config = dict(
    model='image super-resolution model',
    scale=2,
    kernel_size=3,
    widths=[96],
    init='torch_default',
    eps=1e-08,
    max_precond_dim=512,
    merge_dims=False,
    adamw_lr_other_params=0.0015,
)
Rows from block 7 of a small image super-resolution model, named by matrix and row number. Rows with one number belong to one channel. Each number is 128 + 32 x the weight over its row's rms, rounded and kept within 0 to 255. All counts start at 0.
After each channel's rows are labels from the 100 images, of 14976, where the channel reaches its highest value: "peak on" is the class under the peak. Only what is clearly more common there than usual is listed. The data: patchworks of several textures. In brackets: how many of the 100.
# convs0: first 3x3 conv (model.blocks.7.convs.0.weight, 96x96x3x3, each kernel summed), inputs 0-95
# convs1: second 3x3 conv (model.blocks.7.convs.1.weight, 96x96x3x3, transposed, each kernel summed), outputs 0-95

convs0.78 [135 121 101 125 158 108 146 153 199  73 151 112 146 157 134  62  96 126 128 102  77 138 104 150 122 173 118  79 130 131 146 157 141 141  88 139 150  99  70 197 121 104 103 101  65  97 163 141 165 159 174 163 100 137 153 138 165 117 133 183  96 116 140  96 151 139 199  89  98 117 106 141 169 169 143 121 156 113  42 146  86 119  72 126 151 135 108 121  98 125 140 109  79  88 148  75]
convs1.78 [109 122 181  67 106 101 100 129  87 135 107 186 132 118 158 149 182 140 105 151  96  69 122  43 127 168  76 146 190 115 183 123 132 170 114 104 180 130 179  98 123 133 124  98 143 154 139 110 130 143  90  98 123 120 130 130 135 131 115 179 141 110 172  87 124 152 143 174  88  72 136 104  55 154 133 115 121 120  60 106 124 168 119 123 187 156  81  87 161 114  83 140 156 143 122 143]
peak on: crosshatched (70)

convs0.83 [112  38 180  57 161  99 115  91 111 121  56  80 136 150  90 163  99 127 144 115 193 148 128 127 107 125 155 150 178 153 104 127 117 165 163 141 200 125 181 156 127 168 129 129 107 116 126 138 137  82 150  28 140 139 138 123 152 120 135  99  65 123 127 123 127 139  86 109 148 143  95 169 122 164 169 119 135  93 192 134 144 120 115 147 132 117 132  89 132 113 126 175 136  73 125  85]
convs1.83 [152 157 172 126 117 151 139 115 115 114  91  87 116 120 108 194 201 110 135 115 166 115 116 101 153 105 193 107 171 159 152 110 108 165 179 138 167  82 117 141 131 166 153 128 125 105 172 155 104  95 173  84 126 173 107 100 137 139 121 136  85 143 116 139 133  80 154 124 138 143 110 178 163 156 179 108 130 174 216 144 118  76 103 121  73 140 144  92 176 157 125  38 123  88 127 142]
peak on: zigzag (26)

convs0.1 [133  91 105  89 127 135 162 184 199 130 129 153 126 135 129 134 147 124 119  94 106 118 118 164  76 135 112 145 228 135 138 116  77 120  66 163 163  51 166 125 136 118 126 120  97 111  95 126 150 116  84 135 143 180 135  98 122 186 131 204 155 113 148 100 145  98 117 117  95 114 142 120 159 164 109 225 140 114  83 132 129 136 108 133  93 112 136 119 131 123 130 126 130  93 218  83]
convs1.1 [122 132 146 134 120 113 121 114  37  85 162 135 197 131 122 125 145  97  86  84 159  86 126  50 134 147  55 118 177 145  78  98 129 147 171 119 149 116 156 109 123 114 107 167  70 156 157 136 129 127 159 205 114 132 149 143  95 142 135 156 161  94  71 136 125 118 162 102  97 130 128 113 206 158 121 162 145 116 144 100 186 138 127 100  96 104 107 117 166 111 118 144 125 149  72 189]
peak on: triangles (49); looped (32)

convs0.5 [137 106 110 124 135 102  83  71 137 151 131  67 135 116 181  40 128  95 166 197 110 172 123  96 142 165 106  87 133  71 134 104 125 168 119 118 161 130 156 111 148 109 106 124 182 203 103 137 123 143  62 188 126 115 172 141  93 170 134 144  99 103 111 120 128 114 117 157 102 116 120 179 142 150  97 128 135  82 175 156  83 150 114  71 194 135 106 146 109 116  89 155 146 108 146 166]
convs1.5 [138  73 176 155 127 170 166  98 142 110 143 188 193 171 122 126 179  57 146 187 170 141 107 147  90 145  96 152 188 120 155 187 132 124  92 142  86 179 100 138 150  83 133 154 183 160 159 157 131  95 123 150 143 142 112 158 129  94 160 154 117 135  82 197 140 108  87  49 104 129 122 136 148 125 110 124 112  85 122 114 151 134 149 142 139  71 109 139 153  98 142 162 138 168 133 167]
peak on: crosshatched (37); zigzag (35)

convs0.47 [117 101 102  75  88 190 129  66 105 224  86 110 104 110  95 131 136 131 163 150  64 104 113 124 112 102 161 124 196 166 103 150 158 122 118 170 106 173 125 134 127 157 117  90 149  96 150 127 117 143 107 118 106 173  86 107 100 153 128 141 143 136 130  81 126  66 110  96 182 158  64 108 157 190 160 103 123 151 147 120 167 119 105 111 155 122 131 116 120 130 207 146  88 179 137 103]
convs1.47 [107 104 147 120 135  99 162 225 129 127 117 122 181 140 170 148 133 147 161 103 179 110 123 118 155 157  29 111 143 106  96 149 113  41  90  81 181  85 102 125 145 129 146 120 154 115 105 135 157 155 102 140 118  53 122 184 154 136 155 118 108 113 162 176 113 140 169 146  97 199 201 140 103 104 141 126 142  97 106  98 176 137 134 122 131  90 115 150  95  89 129 117 123 138 125 139]
peak on: crosshatched (39); zigzag (25)

convs0.11 [137 111 132 136 114 125 109  68  91 100 142 146 113  97 143 206 130  78 131 181 145 125  98  58  85 130 142 144 105 149 179 152 140 148  93 108 115 146  92 114  84 151 165  43 128 102 111 134  91 102 143 109 141  92 195  90 160 137 110 108 154 148  95 150 136 113 182 157 143  87 136  80 151 153 119 124 141  47 117 129 136  79  94 154 155 115 142 126 139 144 121 115 117 194 215 123]
convs1.11 [114  98 105 114  89 148 107 152 156 126  99 111  85 199 150  75 165 136 152  92 168  95 138 149 122 150 188  95 128 167 226 126 116 145 105 101 185 105 148 100  79 170 125  47 118 154  95 161 159 112 172 125 119  99 122  92 176 129 106 139 141 126 200  73 157 105 102 119 168 157 134  88 137 135 116 134 122 100 167 102 139  90 169  80  95 155 141 101 125 141 114 102 131 110 100  90]
peak on: looped (40); rays (27)

convs0.8 [121 145 108 130  59  96 145 161  98 153 100 171 113 128  86 166 116 118 157 134 187 144 163 122 126  80 139 139  78 130 123 138 112 178 151 110 164 187 152 117 127 169 107  64 130 105 134 131 122 141 120 149 125  73 109 147 178 136 101 137 142 151  69 114 125 157 102 103 161 115 111 181  63 255 142 142 103 124 100 118 146 142  79 149  61 127 121  94 120 124 139  70 144 116 151 165]
convs1.8 [121 134 112 120 113 150  83 195 153 167   0 161 131  86 105 163 144 134 120 106 143 147 147 162 216 158  67 141 148 134 151  90 133  91 103  74 128 197 121 138 133 181 109 136 137 145  96  81 109 113 117 115 130 134 157  84  76  90 106 154 178 110 164 134 135 154 124 169 102  94 140 140 106 136  77 117 127 156 144 126 103 161 116 157 114 146 153 119 181 141 116 125 141 136 105  95]
peak on: crosshatched (28)

convs0.14 [126 151 138  85 124 144 122 109 131 113 165 111  81 199 131 105 108 180 147 158 138 161 137 184  75 122  96 125 119  73 134 140 146 123 164 139  99 124 168 106 142 208 138 140 167 153  74  65 145  61  96 148 161 193 171  70 144 170 136 127 119 137  64  99 113 119  72 129 150 135 161  76 170 135 104 155 105 124 149 146 109 104 132 108  80 138 131  81 103 113 154 176 107  79 144 129]
convs1.14 [134 134 127 108 165 131 166 124  57 147 173  43 148 143 173 166 119 137 125 193 125 140 123 121 165  96 118 124 158 102  65 128 122 137 196  80 102 161  85 143 110 199  97 138 164 145 185  89 114  96 131 151 136 163 138  85  87 142 121 132 151 137  71 125 133 184 193 142 114  90 115  74 114 106 146 142 127 151  87 126 114 110  93 182 107 141 106 121 201 122 129 161 121 134 123 100]
peak on: woven (86)

convs0.68 [120 147  82 116 141 134 120 115 136  83 152 129 105 155 127 123 148 106 117  88  93 123 149 135  65 142 112  99 215 118 172 139 141  90 106 134 103 124 165 107 160 192 223 115 146 143 124 128 132 113  48 178 123 174  97 102 116 130 130 130  69 124 159 106 101 108 112  87 165 163 154 117 175 126 143 166 127  84 148 137 130 103 100 174  74  78 115  88 150 115 146 187 157  71 166  95]
convs1.68 [113 116 121 119 109 142 147 162 167 164  95  85 166 141 152 134 168 129 120 175  90 108 131 118 141 153 112 137 222 109 108 145 133 140 135 162 103 123 116  91  90 175 246 136 149 124 196 186 137 141  90 110 116 108 112 134 135  97 112  65 141 133 121 182  78 127 141 149  86 144 143 108 156  88 134 213 132  94 102 141 131  88 116 105 134 131  92 106 131 115 131 122 123 136 220 137]
peak on: woven (71); looped (29)

convs0.16 [129 124 151 103 181  83  77 158 123 118  87  81  56 152  87 175 117  75 102 193 203 128 139 161 130  90 116  82 158 105 139 140 105 112 205  54 183 119 160  95 120 135 119 150 153 125 156 121 125 171  32 125  94 119 122 124 127 120 158 129 161  99 139 132 111 147 182 127 105 128 110 144 141 121 100 130 117 125 154 115  94 133 118 154 152 111 186 120 117 149 108  90 135 141  66 159]
convs1.16 [176 136 130 152 150  90 181 123 156 123 109 119 117 177 126 155 202 146  97 122 169 160 133  38 126 124  79 103  82 134 166  94 116 170 139 113 147  99 104 121  96  95 119 166  90 160 150 143 128 184  65  89 130 117 153 163 138 170 136 191 186 121  53  73 154 111 147 150 132 158 179 164 124 150 151 116 130 141 111 105 175 135 105 112 100 129 102 177 137  93 136 132 104  92 175 143]
peak on: zigzag (69)

convs0.79 [ 92 115 139  64  77 168 128  24  90 111 135 137  90 183 204 171 123 124 114 108 104 101 111  84 115 126 147 144  97  93 155 126 154 134 125 157 150 108 113  83 118 150 190  70 187 117 112 133 155 123  92 109 131 153 103 109 138 122 149 135 120 123  84 144 127  80 110 176 119 145 130 138 119 207  82 175 130 145  96 141  90  98 147 105 136 126 128  82 149 157 117 210 131 143 155 151]
convs1.79 [123 151 130 148 138  87 175  74 150 200 163  81  65 158 168 170 218 111 171  92  68 148 121 146 155 152 163  82 119 122 223 164 128 106 110 139 180 126 125 207 114 136 141 133 180  90 131 148 129 120 126  95 122 130  90 119 142 173 111 130 120 143  93  65  90 141 173 140 127  90 102 141 102 142  98 156 125 142 139 138  99 102 118 122 102 147 101 120 109 136 132 131 118 121 172  86]
peak on: looped (37); crosshatched (26)

convs0.44 [105 210 151  63 139  37 160  86 204 135 127 141 139 128  88 101 163 109  85 169 133 102 122 180 129 116 105 159 137 128 153 117 101 122 158 171  87 135 159 193 109  67 131 103 126 153 123 143 119 166 141  95  98 146 118 131  91 108 100 125  71  99 143 145 127 171 105  85 104 154 115 181 166 163 145  97 137 109 190 104 114 103 137 163 112 146 127 163  75 126 113 145  96  73 139 123]
convs1.44 [128 172 105 114 100 132 129 111  99 125 117  79 114  89 168  64  99 139 178  97  97 172 124 134 110 141 125 130 172  96  83 167 122  58  94 121  87 128  56  81 124 115 116 130 100 109 103 103 120  81 146  84 146 118  88  98 127 142 137 134  91 157 151 127 168  67 113 128 143  48 131 163 124  90 144 138 158 126 150 139 163 133  68 116 164  90  98 135 158 147 153  37 146  59 125 115]
peak on: zigzag (31)

convs0.66 [105 120 131 138  99 109 103 243  73 138 149 165 126 105 125 206 149  99 151 119 104 125 115 135 111 122  94 131  60 153 127 156 132 167 130 153 129 109 108 151 132  87 130 105 117 119  86 102 172  84  78 152 138 124 115 145 142 125 128 109 157 142 118 111 110 155  85 121 120  70 126 119 174 146 102 176 143  37 184 146 113 156 129 105 145 137 117 111 125 142 130 201 135  92 222  95]
convs1.66 [133 109 137 168 125 122 133 149  99 126 160 186 105 109 105 195 125 138 118 150 135 117 139 115 159 130 146 137  76 137 140 145 111 152 135 173 163  73  70 216 112 115  26 169 121 123 159 159 124  95 166  47 139  64 173 113 118 120 136  60 157 110 171 158 125 133 117 106 131  49 124 178 133 122 133 114 115 139 158 120 136 117  92 116 122 120 112 163  78 114 129 101 110  68 133 106]
peak on: triangles (61); looped (39)

convs0.4 [113  97 110  90 133  98 159  75  87 170  73 168 124 140 125 197 119  78 121 111 167  75 123 136 144 180 115  75 125 180  87 166 167  89 116  57 102 156 166 120 136 122  89 111 161 114  76 144 120 103 123 134 117 165 132 133 148 148 147 151 175 205  96 141 177 129 167  88 148 138 108 178 175 114 113  94 147 139  94 137 176 134  90 148 128 134 128 103 104 152 137 103 140 148  53 151]
convs1.4 [109 113  87 123 144 130 125 109 141 105  81 184 187 120 156 144  69  85 126  90 214 135 113 130 130 131 111 157  77 144 166 109 125 133 190 144 100 153 254 209 132 139 131 119 113 133 151 111 153 130 175  87 152 122 166  97 107  91  95 180  95  93 150 147 122 132  90 116 127 148 129 173 163 154 142 107 111 104 111 138 111 141 112 132 134  55 137 119 104 110 141 167 117 155  99 108]
peak on: honeycomb (56)

convs0.29 [143 188 113 150 114  89 154 115 118 115  77 168 132 104 101 146  57 152 127 165 120 109 114 162 138  91 137  98  52 147 121 137 127 140 116  74 141 186 102 103 138 117 144 125  62 122 118 171 103 132  92 171 111 123 102 122 161 168 122 147 146 141 120 189 105  34 121 111 121 106 113 162  61  91 148 168 100 131 166 131 104 102 128 113  89 135 183 127 131 105 123 108 132 155 219 183]
convs1.29 [172  96 207 135 143 158 144  79 122 105 101 209 117 148 121 110  96 143 121  76 156 133 132 172 126 138 135  77  84 134  92 100 140 133 149  81 167  86 122  93 103 113 138 121  97 176  54 132 125 114 137  89 131 168 121  96 166 137 142  92  97 126  73 177 144  67  59 142 153  69 117 160 164 143 177 109 132 129 134 143 109 110 162 143 103 129 131  95 167 153 135 134 117  72 161  76]
peak on: triangles (87)

convs0.86 [ 89 170 128 139 122  86 140  97 131 129 102 103 102 148 107 149 132  61 124 121 111 115 120 138 157 171 108 127 137 137 184  80 167 173 111 143 180  94 169  77  90 166  97  83 158 110 122  79 157 117 106 172 151 109 169 121 179 183 170 134 127 142 136  83 182  99 100  71 126 106 152 138  79 122 108 119 161 120 150 157 131 159 144 153 134 188  51  72 105 143 118 107 124  78 131 195]
convs1.86 [133 106 121 104 140 150 127 144 160  69 143 159 183 132 181 126  70 115 120 121 211  76 133 106 124 136 103 193 130  94 113 134 125 150 155 111 101 148 207 198 101  93 109 159  99 159 148 116  95  91 168 128 119 145 117 144 130 129 104 162 135 120 140 104  95 160 118 108  99 124 130 158 151 195 133 112  93 108  54  82 141 185 155 123 121  61 130  98 185  69 143 147  97 141 148 151]
peak on: grid (36)

convs0.19 [ 96 108 159  82 118 116 146  99 172 146 143 118 122 153 105 186 225  87 119 149  98 107 159 117  85 171  88  76 114 132 119 137 130 143 140  90 108 153 129 122 110  76 200  95 182  97 121  78 151 117  68 168 133  87 123 152  90  80 121 146 155 129 166 127 144 154  86 109 129 113 170 186 140 111  95  98 124 110 126 144 157 111 157 135 144 114 102  95 126 110 122 179 151  81 219 144]
convs1.19 [176 100 153 146 120 179 169 133 198 163 171 147 126 133 131  88 127 129 125  79  99 168 116 156  93  62 121 161 120 106 170 101 115 116 150 154 111 102 102 189 135  91 168 100 146 118 214 113  99 115 188 129 119 131 179 146 148 143 136 165 150 109 121 150 128 124  96 166 222 136 114 128 103 112 166  88 115 126 175 109 130 102 191 187 111 121 140 170 102 120 118  79 105 118  90 152]
peak on: looped (68)

convs0.73 [120 128 194  72  80 108 126 140  79 118 117 125 137 122 118 159 129 162 141 135 137 152 130 179 141 106 133 102 133 135 141 122 141 134 153 201 143  97 162 143 114  64 192 144 162  68 139 116 171 108  72 206 109  96 106 118 149 118 107 170 152 103 154 206  98 120 129 100  62 154 160 185  70  96 139 133 123 140 111 121 123  99 111 154 144 130  80 140 133 119 143  85 133  67 196 113]
convs1.73 [117 156 134 110 126 121 182  92 129 103 128 139 133 119 166  89 153 138 141 100 162  74 145 105 115 106 120  81  88  92 162 123 106 129 104 173 121  80 134 124 147 127 255 196  87 136 112 122 116 153 162  99 138 106 124 168 163 107 126 119 160 174  62 106 174 159 125 124 164 127  80 120  81 121 136 119 147 223 116 129 172 132 113 147 126 173 154 122 132 120 102 187 128  83  89 128]
peak on: looped (68)

convs0.60 [121 161 159 122 115 136 143 166 141 160 145 169 169  99 111 101 169 140 144  59 160  78 107 144 136 105  99  87 136 139 210  82 145  95 116 152  89  92 145 101 162 105 108 156  77 112 122 138  92 128  97 186 121 112 112 142 139 114 145 175  79  99 166  63 146 110 136 140 122 129  71 164 103 115 113 122 127 111 212 146 139 162  79 125 165 103 122 148 153 109 106  79 108  81 215 143]
convs1.60 [122 126 151 147 188 135 114 168  97 190  63 134 134 134 120 209  99 128 104 114 158 183 146 121  68 134 188 198 132 119 141 146 147 128 140 109 175  95 134 133 106  93 197  67 144 133 163  76 132  81 122 163 124 102 135 139 177  90 125 142  96 103 142 123 127 116 134 138 164 103 186 155 154 115 143 138 121 119 125 109 118 161 143 135 173 140 117 125 126 133 123 220 126 141 219 131]
peak on: triangles (66)

convs0.43 [137 120 107 153 106 143 116  39 129 149 102 140 138 104 166 154 120 104 160  65 111 115 121 137  95 155 106 185 145 116 142 148 117 147 160 117 123 131 192 109 138 191 118 152  69 105  71 104 159 147 147  52 128  90 158  94  99 159 116 145  91 103 137 152 157 181 155  72 120 110  75 183 150 122  81 110 136 105 117 132 181  36 101 120 129 128 123  62 153 156 117 115 163 139 129 123]
convs1.43 [125 103 148 111 156 105 140 159 143 159  84 168 144 140 136 134 119 165 126 122 153 110 122 129 113 139  93 148  70 103 138 132 138 121  72 137  65 138 151 149 137  56 102 120 152 164 188  61 119 118 126 143 130  89 162 143 134  89 154 173 176 138 159 126 151 158 145 222 144 199 117  81 127 191  64 150 124 146  76 124 136  63  87 103  97 147 188 151 113 144 131 176 100 132 121 125]
peak on: crosshatched (39); looped (33)

convs0.27 [154 113 168 131 100 153 127 154 173 123 161 125 137 128 159 143 127 124 121 106  78 100 150  64 105 129 155  92  93  78  72 127  97 151  92 122 244 205  87 145 143 174 132 187 140 130 133 150 129  76 125 112 148 162 159 130  79 161 177 112 109 112 148  64 100 133 172 134 166 170 109  83  78 128  94  92 129 115 115 130 158 107 105 136 102 114 118 131  68 123 135 172 149 159 133 106]
convs1.27 [134  58 201  86  90 165 141 173 148 117 139  96 138 150  95 103 129  94 122 141 165 153 147 126  39 105 151 128 144 202  96 140 151 110 157 103 140 107 156  98  75 122 108 140 113 157 164 130 141 101 130 119 146 155 113  89 106 173 110 187 154 117 187  72 116 218 169 180 131 105 120 147 120 133 129 132 118 155 152 133 125  61 110 105  94  95 157 174 117 110 148 167 111 155 100 122]
peak on: zigzag (70)

convs0.15 [130 113  61 138 159  81 137 144 153 161 136 139 101 154  68 123 140  70 150 101 104 139 125 104 115 138 124 145  96 144 104 161 128 112  79  99 126 210  91 123 113 124  78 108  77 124 169 153 160 124 108 145 131 131 110 183  67 153 120 235 143 142  71 117 143 116 184 159 115  86 117 111 120 182 147  99 121 128  78 131  80 146 111  88 109 109 142 100 164 120  78 189 121 112 120 164]
convs1.15 [156 139 152 169 118 106  98 115 107 124 176 120  98 109 131 134 222 184  71 163 103 121 108 124 122  94 152 135 123  88 157  92 101 114 129 160 109 199 148 115 131 113 138 119 109 188 152  79 105 187 144 192  91 116 157 150 128 124 123 148 191 116 114 125 124 102 149 144 179 140 122 134  58  60 156 119 101 124 108 127  92 102 208  99 145 155 108  74 158 129 117  70 112 107 118 149]
peak on: honeycomb (53); crosshatched (29)

convs0.28 [204 134 110 127  84 131 145  92 131 118 109 115 150 132 119 141  83  93 196  98 106 149 143  98  98 149 102 142 168 112 135 143 144 185 144 103 121 156 164 113 131 217 111 124 129 150  69  91 147 144  89  51 113  73 158 119 153 132 128 151 135 106 119 202 125 105 158 137 115 117 115  63 114 117  88 133 128 122 126  73 186 115  78  96 158 180 116 144 146 132 122 200 101 103 116 179]
convs1.28 [128  99 174  90 150  91 158 132 159 119 133 114  67 150  99 118  82 114 173  76 125 117 108 182 145 130 113  85  73  95 133 150 105 141 110 140 151  90 171 135 151  71 124 150  95 107 223  71 119 114 113 159 140 135  95 133 148 147 144 176 149 141 165 123 170 132 167 119  78 164 107  92  67 173 101 125 150 137 129 123 109 106 176 209  55 104 117 171 127 148 138 126 114 126 148 170]
peak on: triangles (31)

convs0.63 [138 135 131  96 149 121 142  71 106 121 132 170 104 145 118 212 130 174 120 137  88 108 111 132 134 110 159  91 178 134 100 100 142 177  76  62 125  70 141 155 102  94  90 102 130  99  35 125 124 137  86  47  87 145 119 162 205 101 137 129 163 114  95  87 129 140 117  94 154 105 152 202 153 138 113 124 127 124 141 124 125 146 172  84 148 113  85 189 147 131 103 126 140 130 115 119]
convs1.63 [189 149 139 150 129  84 162 113 163 117 176  93 139 136  97 101 112 136 141  83  92 117 170 117 108  68 159 157 139 103  88 150  86 169 174 144 124 137 122  90 161 164 118  82 165 125 218 145 149 136 170  82 146 106 133 155 156 158 157  98 165 138  94 120 116 155  95 143 171  85 138  76 115 155 151 146 127 157 153 138 165 146 152  92 179 140 130 227 145 114 139 111 145 164  67 154]
peak on: honeycomb (57); zigzag (25)

convs0.22 [ 96 107  85  39 105 123 124 158 108 115 153 158 175 140  99  71 144 126 128 137 143 107 132 144  96 196  88 103 145 129 141 141 180 144 132 115  98 112 168  89 185 178  91 139 156 165 117 118 131 119  52 163 101 121 116 117 140 111 138 101 158 105 107  87 101 205 188 142 130 117 149  87  92  51 157 177 108 130  80 103 147 130 191 136 128 121 146 160 153 138  77 127 139 159 134 106]
convs1.22 [128 146 116 140 135 149 104 178 115 165 128 161 181 115 140  96 100 174 114 156 141 126  84  40 135 133 148 125  75 129 173 154  43 174  94 168 155  76  80 168 107  40  93 102  93 122  98 182 147 153 175  91 106 133 122 158  94 146 150 154 142 107 137 192 116 131 112 148 117 149 145 123 159 157 123  68 101  93 126 130 129 143 118 141 161  71 118 134 111 134  72  96 102 134 125 131]
peak on: crosshatched (58); bubbly (25)

convs0.62 [123 172 152 125 106  58 169 200 131 131 145 197 144 107 136  96  74 116 132  78 190  95 140 134 115 106 102  98 119  96 142 142 116  96 186  82 204 132 184 115 166  94 115 141 122 131 114 107 140 117 159 120 150 130 113 149 120 186 140 112 161 156 116 131 149 111 140  67 113 159 121 183 127  87 139 128 160 119 122 155 130  77  97  90 163 129 134 133  53 116 103 175 146  80  84 177]
convs1.62 [140 212  90 131 137 139 110 191 161 111  88  95 137 126 187 196 145 127  97  93 120 168 106 191 136 127 101 152 147 179 175 119 138 115 115 141  95 115 155 120 102 161 124 165  60 150  92 122 109 138  64 132 110 178 143 143 127  97 120 191 144 117  80 165 125 124 171 147 135 152 173 140 129 120 192  99 112  77 161 137  80 143 123  86 118 130 157  49 171 137 156 145 135 127 137 128]
peak on: diamond (28)

convs0.30 [172 109 147 157 115  63 164 210 134 151 156 166 134  98  66 136 156  55 126  87  84  84 118 135 118 163 142 110  97 135 125 127 163 156 124  60  87  81 112 188 120 129 124 115 116 116  92 121 138 190  96 171 115 101  60 169 138 119 152 111 141 119 114 125 113 138 158 157 163 134 134  93 107 141 143  86  79  84 140 132 129 149 199  62 167 139 120 131 112 139 151 152 122 150 180 141]
convs1.30 [164 205 116 198 158  84  82 101  67 146 104 125 108 134 166 119 116 162 114 180 134 134 151  98 136 113 200  99 165 106 128 105 126  40 140 171 157 147 125 105 141 166  95 122 140 101 152  97 123 132 181 113 128 150 140 120 167  93 128 107 168 135 166 114 143 123 146  78 128 157 161 107  83 168 182  92 116 164 129 129 116 110 183 100 129 139 128 160 151 144 156 130 134 147  27 123]
peak on: honeycomb (54); grid (26)

convs0.33 [132 175 113 147 150  94  93 142  81 142 117 147 103 100 155  65 123 148 112 132 112 105 128 181  60 147 107 120 187  95 110 137 131 129  85 177 105 124  76 143 177 128  84 137 168 126 168  91 122 175 121 183 133  70  79 164 156 113 152 112 108 104  56 115 165 137  99 107 125 139 160 110 209 157  77 102 119 111  97 134 150  83 167 128 131  97  96 126 126 138 162 148 140 125 212 111]
convs1.33 [ 88 129 106 123 123 112 118 161 119 150 112 125 167 130  92 122 209 100 133 113 118  96 123  86 110 138 100  85 114 123 113 150 136 173 225 221  94 148 149 169 159 211 151 109 138 147 136 121 122 146 117 136 111  95 102  99 138 146 131 117 137 146 109  80  90 165 125 106 129 131 118 109 191 132 108 175 147 132 155 145 147 125 115 122  96 120 100 172  45 126 117  99 113 115 225 179]
peak on: looped (53); honeycomb (27)

convs0.56 [113 156 105 122 108 102 138 156 167  99 185  74 122 169  66 126 122  58 122 167 158 115 129 103  98 135 117 166 141 106 166 135 110 159 143  72 122 120 174  70  84 179 137 108 140 166  98 117 138 102  96  72 102 128 136 106 105 167 117  67 108 113  91 158  96 137 124 126 159 100 147  90  74 191 118 119 117  82 132 142  75 106 145 107 142 145 162  91 138 123 132 178  98  77 204 173]
convs1.56 [131 110 103 137 117 174 142 107 172 113 135 130 156 138  83 152  98 159  86 138 144  84 130 144 167 116 105 108 120 132 128 104 141  83 119 160 156 199 179 190 153 178 178 109 125 130 243 126 137 145 192 180 154 132 115 107 134  91 145 158 112 116  80  77 164 158  98 151 143 128  79 107 110  92 146 194 166 110 187 137  89 125 150 111 101 157 140 126 143 172 122 119 161 135 121  83]
peak on: woven (31)

convs0.6 [124 157 135 233 168  82  76  83 134 157  88 138 112 138 165 106 122 160  97 121  72  89 125 205 102 156 171 131 130 162 171 137 127  93  85 135 153 139 145  94 148 130 152 185 108 164 122  82 148 143  84 151 124 102  79 133 130 128 169  95 117  95 127  98  84 132 128 148  81  61 126 158 106 133  79 204 150 125 104 132 134 163  78 114  81 155 126 127 114 135 143 145 172 134 126 130]
convs1.6 [119 112 205 156 147 138 132 112 132  93 151 148 146  85 117 192 125  91 177 170 107 152 103  95 150  77  98 104 114 140  82 138 119 115 199 143 130 112  80 109  87 130 134 133 139 132  59 134 112 149  88 157 130 112 151 123 124 140  65 218  99 133  94 184 131  63 116  52 157 102  85  91 137  99 152 114 108 102 133 122 137 122 113 138 143  89 125 117 169 118 119 147 110 212 142 150]
peak on: crosshatched (64)

convs0.81 [148 108  64 124 131 130 119  91  89 132  63 138 123 118 119 132 140 119 137 130  69 172 140 141 106 153 138 119 182 141 123 137 111 191 165  89 127  71 133 102 156 198 156  88 111 167 113  95 125 136  68 144 136  82 126 107 109 120 133 224 132 113  82  61 179 107 129 132 136  83 111 131  94 188 156 139 135 158 119 115 138 128  96 202 114 121 164 130 171 147 109  67 141 130 144 183]
convs1.81 [124 110 134  88 139  87 102 139 130 113  56 147 101 119 128 115 149 151 150 149 135 137 138 178  78 128 159 174 193 161 144 124 114  71 142 196 152 175 156  62 144 123  17 157 160 163 122 146 108 114 174  90 107 118 138 130 155 107 117  62  73 126 121 108  97 128 128 161 130  82 154 144 168 136 122 142 106 137 150 115  98  92  76 205 149 121 130 167 117 127 124  98 108 173 107 137]
peak on: labyrinth (46); brick (33)

convs0.61 [123 105 128  81 119  95  89 121 123 163 128 159 164 115  98 108 204  85 138 103  74 125 135 138  89 165  78 126 119 194 170 130 165 148  71 140 154  74 138 133  84 152 141 101 137 144  50 144 152 110  75 119 136  75 125 175 156 124 130 173 137 128 101 142 161 163 185 159 124 103 117 127 212 128 129 180 125 129  59 117 154 106 152 127 183 138 142  99 136 161 136 144 148 168 165 106]
convs1.61 [ 98 137 146  84 167 134  80 175 166 133 166 172 146 118  91 128 115 138 135 115 120 109 119  80 203 124 134 105  78 205 105 126 106 104 150 114  36 133 129  69 128  96 178 149 181 124  89 110  91 165  45 178 112 130  80 129 162 154 102 119 101 185 137 137 130  79 150 150  89 101 172 137 162 155 106 101 117 131 104 128 123 113 158  99 170 127 159 111 112 102 115  84 114 120 107 135]
peak on: honeycomb (51); crosshatched (39)